{
  "arch": "transformer_decoder",
  "horizontal_flip": false,
  "vocab_size": 65,
  "width": 384,
  "norm_position": "post",
  "tie_embeddings": false,
  "optimizer": "adamw",
  "epochs": 21.1,
  "decay_fraction": 0.3,
  "final_lr_fraction": 0.05
}
Rows from block 2, named by matrix and row number. Rows with one number belong to one neuron. Each number is 128 + 24 x the weight over its row's rms, rounded and kept within 0 to 255. All counts start at 0. Numbers have three digits each. After the name is the row's rms in percent of the matrix's.
# fc1: MLP up (model.blocks.2.mlp.fc1.weight, 768x384), inputs 256-319
# fc2: MLP down (model.blocks.2.mlp.fc2.weight, 384x768, transposed), outputs 256-319
fc1.386 101:104143155108099113110136108083161110164156156149121117078093145152116083124139109151155171121170075080135129156136132102138082122125094123198106164123128107161125167140079116128152069149134107
fc1.388 110:134155099140155092122112133124149117107116142130110108136128130156065132149107129160151115163128107132130119108090116094109149090135128144150113124112095121133163114123138128160108115120133080
fc1.389 095:116118128108141147116078140128169154116146141154112123106139149106134137132128149140116146116123129116117136111130139128084145079160082094107179137114141117136159135136140140109114097100110171
fc1.390 098:149120112104107116121146116153129158136132145093155122190134112128107083167116102123101118140098137122133132111166140144111124109158085117099122142116148090092146123101125138134132113091136071
fc1.391 104:110158111101161140135127171160151095157172118107119116148143144147147123109136160138197112126085167080142104124148114130149089136153126132175095146121129135165103161122143136147142136144140112
fc1.392 093:125114130140095143112120146103170084122134134140135150135126140127127106166094144141139144143148118086150175133150139107088130081121095137188127147148071123114109095114076155143101084064140134
fc1.393 101:150094165141115144103152146130145159109097144114134079104087136130095165120126101136082145124109096081133116153189104172109109151112137138123088121141117086155123126114132132136149097109101132
fc1.394 100:166108130163115166096127154192113076150118140104130130121080114085113138145130120123141133135106114119132110124151110114092084138127132156163107118163102135117117132101137138175152110155130130
fc1.395 100:119118134138067126117128134138122089129152162113126133129164148116123122148090130147121091129131113132130066094120133062092129101158166144127149139133079154053146066119119105124136137152157132
fc1.396 103:118048153120145154112165138132124132083121124110117089124152117111097121148148153136158113126126159108146150100156150095126078099144080135144120126133119082120140119138123097117099092113132090
fc1.397 092:115130183110143140094134145084138121123127176122119128148154104164139142177142126134165095098106090112151068100141113106127162095143140126101144141129165169128131124147077137128169140114116144
fc1.398 100:129100098097109118123169128144107175115131111128101119113140120133118069161139124178110082166117117120125123137125125124125114141082090137119112163160107120119144181117121154158078151138079094
fc1.399 095:117156152134104117095173143082129122124174139169135125091121096141107145154099155118114174129129124136135110111125167143082114122138107114148121139100143130132085138154151126120131102105140092
fc1.400 099:097125120146126125129116156122134083155156115137112147164127134132105135154141134154105185124163152147137074087149114141107114141122113110108085133084176078158142104136143118137095119138160143
fc1.401 098:215116136137177118128124114122118101150131129132164160132143125166091166145128136139130094126140111129146137151143105139134116114114095135127141170134099156149093115148120105150149117126167140
fc1.402 102:143124155165139154121174107157134155132125110141136182139140109132136097160125112103121093093134140172135076140150116075131118157135097153146116153106089132109129097084126112160122123122110113
fc1.403 092:106107111132123092129152131111118148169150135121098152123172170117130134126119141159134123125155137190149112157080184135122087126124103176144094124120107117129110145109148090155069124106146064
fc1.405 097:121127142145167118128090122145108168158145132134142187128108113109137124147112091157126150111088135116122112117152149118105094122143124147127127126149126097109076101129129092096111096129123097
fc1.406 106:144101144126129105086159135149143095169123106076104102077121162116140117151109100141139105152125151140159094148137109112097138116110102144132129145104137102122132096105113144132106115090107143
fc1.407 093:143150145158098075121127103130138138136136105133072158158126094103137127176123146121092133139116118133169132143098102120079107151116122109101165117203130083095179129153065193132139165094143092
fc1.408 095:149095143121127121108131118134140162119151150120104145112087107185132162121115101128128139138139141138132101173134158158097105137121053110170081160144122153158112156136101132172135100116137109
fc2.386 095:061108150146147118075147166090114145101118155154140136149113136134137113118159117136133177099134139148131128179155150150101093130124164132138165158096139098083135177156145137116148091134125139
fc2.388 117:114158148136134124138093159121099136124126165136103131104139156122163113157149116154185124114110084147110107133142137099137122116119145149087168140134152163118132146147116124158130108127142095
fc2.389 100:169156099148130129134139126132141136132124152114143156125156116170130131141137172130096152128123072123119091162124162135172149134116126113125073143119099089117146103082163106157136098143120125
fc2.390 088:122129097130099134126133124161110144094127137102089127120138168147107116132122114159097155098135071154107107136118155094134116131121116118143137160183099127130141108123133151099147076121157119
fc2.391 096:122088140166160109116107131102154133172142104132152145147120098141142080106137148120139100141121140136121121168115132115130142117108146102123108104122141119121067160132113144112121149119147107
fc2.392 104:157134132130126120123143092118133146147179159124110108096133081154125122126125121116139091092136135120133123091128131103146089155134115128184119131139119107111166117159112100130157155154137167
fc2.393 095:121118133130115141124134094122140131168120115121126172124120140132169128144127092144159127088144178137110146152136125126115131103130159103158141112160137114145110143099148158160114126137135073
fc2.394 099:121097109085150158106128156135113117163129124180135118122162144145119128131119080155134158127119148154121138172162121111111125109117125105126128140094150149133124125161111163121142138140093165
fc2.395 110:145123096154135117092162124126144140154144151145137108123082137154134111112133108116148146106156164120119167179110110183128147131119091115180118105124133066151136192143102142088124121119122105
fc2.396 096:102107126096137122125102112148083124127111164148107090169137121092112110109106071122093150129096179196123124177084128117124136116111133140131154091125139128104133088137137104120153170136100131
fc2.397 100:110114079160123118166106109188081101139140129117131143116081155090122091080101108131103152156126135145128144147139136167118102167128132114153096105122113108109129110094164101133101139137121109
fc2.398 098:104101140101108111163140111127135137133086104142093156061131135138156087104095124112115090162101123148111084105121118108049123137102114159099161168122134137135142138133118123109121096137097113
fc2.399 097:144150133136129083135145104152133074115109127113111078135112145151039102138150101115141108136157139108117124169139137099156108127142113147081118132119088139159108138117126112112155158123125165
fc2.400 096:100146096097134127141102136140141104141139135068134097123144127117107133154115145098122106103162120119130181128138122124115144131139143135159126129156187131134091121130123109151128129119112106
fc2.401 089:111114134169138127126142138174144152148149139126101134110163157155079118130147153144095147130162184105121049195094093148114086138133132151148131082081132121128106068092146105127169177130139156
fc2.402 100:131117133059139118141158119102111070146160107169099141135121121099127150141136161123127101137136147098105130087139151080113101104120132101174148066138133135114140129139135131131127158112088129
fc2.403 091:135151113108150142122110145136134125115140127086120121103113107124102137149116126145143135151106104132124123114150116110139169171137112090128157172124182119115111116112107130117182133139102159
fc2.405 092:099119135133174133136170115102172115152151142159132123139105095176131162129122113121111095151117117152130114131097089110156107151109122190147158123116118164132134165136098139096102097137116168
fc2.406 108:139117107157148108066154123141161150165118089120100158123111117118180108086136112136109151104118117143118081182133134124142180126085134126165159128109132091143116097181093141121147117123165134
fc2.407 079:111105078136106106142113137133124121121086092094100155110113120137167107106079144107148143142079134128184063132130115090093085137088104117115138114150121081156123146155086194133127101130132158
fc2.408 098:145140124165131105141133109152073128160114086119160059148116127067125062119121145128143155147142129118115084118145103117151094085126169136113128117126158127135136169130127127134152178152105126